python train.py --arch="preact_resnet" --model="self-supervised image encoder" --dataset="scattered letters and digits in many colours" --train_examples=97500 --image_size=32 --crop_scale_min=0.4 --horizontal_flip=true --color_jitter=0.4 --method="vicreg" --norm="groupnorm" --activation="silu" --weight_standardization=false --depths=[2, 5, 5] --kernel_size=3 --stem="single" --avg_pool_shortcut=true --widths=[64, 128, 256] --projector_hidden=1024 --projector_out=512 --projector_hidden_layers=1 --init="torch_default" --residual_init="zero_last" --optimizer="normuon" --muon_scale="original" --lr=0.019 --momentum=0.85 --nesterov=true --orthogonalizer="polar_express" --adamw_lr_other_params=0.002 --grad_clip=5.0 --ema_decay=0.995 --steps=11000 --batch_size=128 --epochs=14.4 --lr_schedule="cosine" --final_lr_fraction=0.01 --warmup_steps=2200 --weight_decay=0.0 --adamw_weight_decay_other_params=0
Rows from block 8 of a small self-supervised image encoder, named by matrix and row number. Rows with one number belong to one channel. Each number is 128 + 24 x the weight over its row's rms, rounded and kept within 0 to 255. All counts start at 0.
After each channel's rows are labels from the 100 images, of 14976, where the channel reaches its highest value: "responds to" is what is common among them. Only what is clearly more common there than usual is listed. The data: scattered letters and digits in many colours.
# convs0: first 3x3 conv (model.blocks.8.convs.0.weight, 256x256x3x3, each kernel summed), inputs 64-127
# convs1: second 3x3 conv (model.blocks.8.convs.1.weight, 256x256x3x3, transposed, each kernel summed), outputs 64-127

convs0.194 [114 103 136 121 130 109 150 157 114 169  76  94 138 122 117  85 157 124 124  55 158 129 113 157 159 129 116 113 125 105 145  97 144 113 132 165 102 152 131  88  92 114 119 105 145 129 123 131 155 148 133 118 140 138  78 156 159 150 152  92 159  85 142 129]
convs1.194 [132 166 156 151 116 133 109  96 125 104 133 156  99 124 158 119  96 157 122 162 128  89 147  98 115 145 124  91 148 178 120 118 119 109  99 114 152 117 114 122 128 135 120  98 141 106 128 127  88 111 136 104  84  94 127 123 154 109 138 113 108 157 157 133]
responds to: brown; purple; black; blue

convs0.101 [147 195 140 151 119 131 106 127  93  88  98 138 104 100 151  52 124 149 165  56 161 152 107 134 119 143 156 126 130 123 130 106 107 114 114 118 124 119 139 136 116 125 134 115 109 154 148 113 114 118  95 100 127  94 132  84  70 114 171 167 109  79 115 104]
convs1.101 [ 87  10  95 109 105 120 130 118 131 114 132 129 109 101 130  68 144 121 104 172 112  90 134 136 130 118 106 110  67 128 105 138 137 125 157 161  91 178 143 139 154 158 124 115 132 141 120 108 165  94 112 139 120  62 149 119 164 133 138 123 149 167 139 152]
responds to: brown; black; blue

convs0.176 [131  87 162  95 107 122 150 132 133 107  99 144  92 101 121 125 123 116  98 132 142 119 133 132 124 134 141   0 113  83 108 113  95  95 114 146 145  99 139 129 126 124 144  97  71 116  87 119 137 165  79 123 136 117 141 125 147  94 111 138 109 128 139 151]
convs1.176 [139 120 111 148 108 141 128 106 124 139 101 141 140 117 144 127 135 116  90  83 115  73 134 175 136 118 144  68 132 126 145 158 142 148 133 124 132 176 122 122 126 151  78 157 131 130  91 148 150 121 129 145 114  95 148 119 118 130 121  94 143 115 144 117]
responds to: brown; blue; count: two

convs0.112 [113 168 125 119 102 173 131 129 138 121 117 149 141 159 203 175 132 110 147 124 146 102 107 152 155 157 134 152 130 149  96 149 135 115 109 140 142 133 148 162 136 103 120 152 127  98 121 143  84 150 126 122 177 110 145 120 126 109 150 154 129  61 140 103]
convs1.112 [103 117 156 151 105 117 129 112 124 182 131 139 134 129  62 107 132 156 124 120 124  93 127 127 117 135 146 121 117 120 106 114 120 147 114 122 135  89 157  74 137 151 154 136 133 142 115 111 127  73 149 123 114 133 114 133 107 129 102 136 128 143  94 187]
responds to: count: one

convs0.87 [137 143 128 145 128 126 117 107 139 131 117 134 131 192 155 107 119 159 186  82 143 102 159 114  90 120 128 150 107 160 146 131 155 127 103 136  93 144 145 145 115 146 145 108 128 130 108 149 149 135 129 132 123  73 110 124 112 139 199 106 143 141 107 168]
convs1.87 [136 126 111 127 120 181 133 157 151 140 130 105  97 126  95 115  95 127  89 141 118 108  98 132 172 142 119 171  97 122 110 128 169 118 153 129 151 106 134  91 124 109 110 132 131 120 137 114 111  80  72 119 175 157 151 119 118  99  77 134 125 142 139 115]
responds to: count: one

convs0.140 [153 104 112 119 100  98 126 137 100 135 141 113  96 160 126 107 123 129 101  82  62 117 114 116 108 131 120 102  98 103 128  97 100  89  95 164 134 105 149 131 126 105 125 157 146 118 110 123 129 114 111 150 122  63 119  92 120  74 125 119 167  72 145 126]
convs1.140 [120 107 111 114 125 181 139 111 135 120 138 147 149 126 161 159 138 132 125 142 165 117 107 159  62 123 129 103 114 112 160 167 149 153 132 118  71 139 114 103 150 121  25  99 130 113 132 116 103 122 123 132 148 135 141 123 143 153 101 109 124 124 106 116]
responds to: brown; black; purple

convs0.253 [116 141 113 115 179 130 151 138 134 140 142 188 161 194 210 131 133 191 144 134 200 141 193 145 132 138 120 109 137 137 103 142 124 152 126 145 174 116 120 152 115 125  90 132 120 166 143 121 142 123 131 128 114 136 142 123 147 110 152  98 127 179 161 135]
convs1.253 [131 128 172  95 100 112 136 135 132 122 132 129 143 115  91 124 136 119  93 109 110 129  89 121 159 139 145 146 109 119 128 175 141 110 112  98 103 150 140 116 125 137 140 150 107 128  98 157 112 133  97 121 128 109 117  94  83 116 138 156 141 131 107 173]
responds to: count: one

convs0.61 [176 103  90 157  84 114 107  88  92 132  68 146  87 104 133 113 121 114  90 116  65 157  83 131 155 137 160 145  63 100 126  99 134 109 172 149 121 135 105 124 126 130 137 151 127  84 113 130 110 120  89 100 132 115 113 152 134 142 134 145 141 154 122 147]
convs1.61 [151 144 116 151 117  97 111 148 156 152 140 140 135  95 140 125 192 131 103 145 134 131 125 119 101  99 125  74  65 119 139 126  88 131 123 128 129 133 136 121 144 115 143 107 126 125 160 113 128 168  69 112 152  83 150 121 130 128 131 136 114  92 123 130]
responds to: brown; blue; black; purple